config.toml
model = "model that predicts concentration at each pixel"
dataset = "reaction-diffusion patterns (Gray-Scott)"
train_examples = 47500
image_size = 48
crop_scale_min = 1
horizontal_flip = true
translate = 0.06
encoder_arch = "poolformer"
encoder_norm = "layernorm"
encoder_norm_position = "pre"
encoder_activation = "squared_relu"
encoder_layer_scale_init = 0.01
encoder_parallel_block = false
encoder_moe = "top_k"
encoder_num_experts = 32
encoder_moe_every = 1
encoder_expert_mlp_ratio = 0.25
encoder_experts_per_token = 1
encoder_shared_expert = false
encoder_patch_size = [2, 2]
encoder_depths = [4, 4, 4]
encoder_widths = [80, 160, 320]
decoder_norm = "instancenorm"
decoder_activation = "silu"
decoder_widths = [32, 64, 128, 128]
decoder_blocks_per_level = 1
decoder_block = "plain"
decoder_attention = false
decoder_upsampling = "nearest_conv"
loss = "mse"
targets = "concentration"
optimizer = "adamw"
lr = 0.0011
beta1 = 0.9
beta2 = 0.98
eps = 1e-10
grad_clip = 1.0
steps = 9000
batch_size = 128
epochs = 24.3
lr_schedule = "poly"
final_lr_fraction = 0
warmup_steps = 450
weight_decay = 0.0
Rows from block 2 of the decoder of a small model that predicts concentration at each pixel, named by matrix and row number. Each number is 50 + 12 x the weight over its row's rms, rounded and kept within 0 to 99. All counts start at 0.
After each channel's rows are labels from the 100 images, of 14976, where the channel reaches its highest value: "colour at peak" is the nearest of a few named colours to the mean colour under the peak. Only what is clearly more common there than usual is listed. The data: reaction-diffusion patterns (Gray-Scott).
# conv: 3x3 conv (decoder.decb.0.0.conv.weight, 128x128x3x3, each kernel summed), inputs 0-127

conv.114:47 34 60 25 51 65 50 69 45 58 52 93 64 45 52 52 56 41 51 42 66 45 49 58 61 55 61 35 42 18 58 60 53 53 40 34 38 35 35 49 44 64 61 65 53 41 28 53 50 41 35 39 59 61 68 52 65 87 60 32 49 54 53 46 58 49 49 78 49 69 30 52 54 54 49 28 45 41 50 57 60 41 39 63 34 61 47 49 44 33 43 51 23 24 57 44 53 66 48 44 51 41 47 62 56 51 42 38 61 57 55 55 37 49 44 55 65 41 42 50 48 58 58 46 54 28 48 49
colour at peak: black

conv.49:49 57 66 44 31 55 29 78 37 48 47 55 76 55 74 31 63 49 65 72 68 53 52 56 53 40 59 45 46 52 64 64 53 60 61 48 55 39 52 34 45 53 43 59 39 45 52 39 46 69 55 35 40 72 56 46 67 36 58 58 52 43 52 72 54 77 43 40 73 63 44 48 44 56 43 48 46 51 55 64 53 53 23 68 43 55 59 51 47 58 43 68 66 47 78 51 40 51 42 30 58 76 38 43 51 53 39 31 49 38 46 65 46 66 51 59 48 48 27 64 39 60 53 61 67 39 38 38
colour at peak: black

conv.89:54 60 56 59 39 35 47 80 48 51 53 52 48 63 39 30 54 41 48 46 67 64 48 54 49 62 26 58 39 51 42 41 60 62 73 34 50 46 42 62 33 56 54 44 68 33 37 35 50 61 76 71 48 68 63 37 45 45 71 45 39 43 61 51 66 61 31 59 42 39 64 43 51 42 51 46 58 60 32 47 42 56 46 47 62 34 44 60 36 38 64 61 57 44 76 37 45 66 53 56 56 59 24 56 83 65 52 51 80 36 62 50 68 48 50 44 38 61 45 33 50 54 55 56 64 40 50 65
colour at peak: black

conv.44:65 67 49 47 45 51 27 36 40 51 53 41 67 39 62 54 39 59 42 36 38 32 59 48 40 59 68 50 40 49 69 44 31 59 39 53 24 54 55 49 54 71 29 69 51 52 62 45 44 33 61 36 57 66 36 74 63 58 71 39 61 65 32 52 48 62 50 25 29 38 54 31 58 52 51 57 41 48 61 53 48 58 46 65 49 31 69 39 66 64 32 44 71 46 49 55 68 51 48 22 38 44 46 58 59 47 40 57 56 63 50 33 41 51 60 54 62 62 37 45 33 52 54 56 29 57 57 38
colour at peak: grey

conv.40:47 60 43 60 48 35 45 62 49 62 36 55 66 43 51 68 38 70 38 45 33 38 55 59 43 50 38 56 63 39 48 36 44 57 45 43 41 46 47 52 69 54 61 40 65 70 50 19 37 62 51 74 43 57 56 41 68 65 76 63 49 52 20 48 46 35 53 48 25 47 60 38 52 45 32 50 43 67 62 49 47 47 45 48 54 37 53 35 59 58 66 38 63 53 57 49 74 51 55 62 46 36 22 76 52 65 49 55 39 63 57 50 23 59 51 54 69 66 38 26 57 47 50 54 41 50 68 43
colour at peak: grey

conv.8:26 47 70 43 70 51 47 67 56 36 41 59 52 45 33 59 60 50 45 41 53 35 55 47 63 73 45 50 44 18 56 55 46 50 37 30 33 52 72 59 67 68 50 40 63 57 33 48 41 43 45 62 54 59 68 46 60 55 70 50 39 67 54 29 61 56 67 75 45 66 75 62 39 41 32 45 37 68 40 60 54 43 60 55 54 33 46 50 43 50 32 51 54 50 48 52 57 60 49 25 33 48 33 64 56 57 54 46 55 56 58 51 46 56 58 69 58 78 31 42 51 50 38 29 54 51 35 35
colour at peak: black

conv.112:46 69 56 50 40 53 46 42 50 67 54 44 55 50 54 61 52 56 61 57 40 57 52 46 57 60 45 59 58 48 32 37 53 38 32 53 65 63 38 48 51 56 46 45 65 54 45 53 54 59 44 65 57 48 56 35 53 45 40 51 49 51 54 40 74 43 68 69 46 73 58 35 56 37 42 49 58 59 47 64 41 46 35 50 69 38 65 58 33 42 68 70 26 60 38 48 40 72 33 62 21 39 65 29 40 66 64 11 39 63 54 61 45 44 50 59 79 60 69 57 35 38 56 56 55 47 20 46
colour at peak: black

conv.1:64 45 40 54 49 23 34 55 52 34 44 31 49 60 60 40 51 56 49 64 71 45 50 33 51 57 61 47 33 45 39 65 49 43 60 55 48 48 68 31 37 46 41 45 60 39 52 39 56 77 70 52 53 65 36 38 36 28 69 64 49 42 42 51 51 66 58 32 48 32 66 70 50 40 47 53 35 58 53 34 51 64 63 58 52 49 61 47 65 60 51 42 86 72 68 56 41 40 71 50 38 52 29 48 75 40 43 49 61 43 56 44 64 62 54 56 46 62 30 48 37 56 41 69 46 65 35 49
colour at peak: black

conv.118:35 41 74 57 61 36 61 30 86 58 65 43 64 47 46 70 29 37 32 52 50 73 54 33 43 44 51 52 43 54 57 66 49 49 64 57 72 40 55 70 54 35 55 36 38 29 43 47 54 48 43 56 44 26 43 50 71 64 25 52 47 32 56 58 51 47 49 61 36 30 49 49 32 41 61 54 60 40 67 36 60 44 50 08 66 59 35 45 35 54 58 33 60 48 61 37 51 47 53 54 50 52 47 53 57 53 40 56 47 48 35 41 40 72 51 52 51 40 44 55 41 44 43 67 46 50 62 56
colour at peak: black

conv.37:42 56 52 47 54 43 49 51 69 55 48 60 48 49 50 52 68 40 43 51 56 42 61 55 59 66 51 45 22 29 64 58 42 40 47 43 50 69 44 48 57 34 40 62 30 40 41 56 37 50 53 47 22 35 37 75 62 65 35 48 33 71 47 35 48 42 35 56 38 32 53 64 52 45 58 55 56 52 23 47 66 47 69 66 76 50 43 40 50 77 16 43 64 47 73 51 46 44 42 44 42 54 50 59 61 43 42 51 55 46 43 49 46 52 48 73 33 47 39 58 48 50 17 56 59 70 62 39
colour at peak: grey

conv.73:59 12 45 69 31 40 62 47 74 36 66 48 58 44 54 50 55 60 26 57 47 55 65 52 36 44 50 43 59 44 39 68 43 57 79 30 50 50 32 46 40 45 55 53 56 45 47 30 50 74 53 68 26 40 50 59 38 46 27 70 57 53 45 52 47 39 41 50 57 41 55 70 67 35 49 50 41 38 52 28 53 51 72 37 68 32 34 37 48 64 49 43 65 55 66 42 58 47 44 29 60 57 51 60 56 55 45 71 57 59 65 35 40 41 41 34 47 55 51 48 30 57 54 52 55 67 48 47
colour at peak: black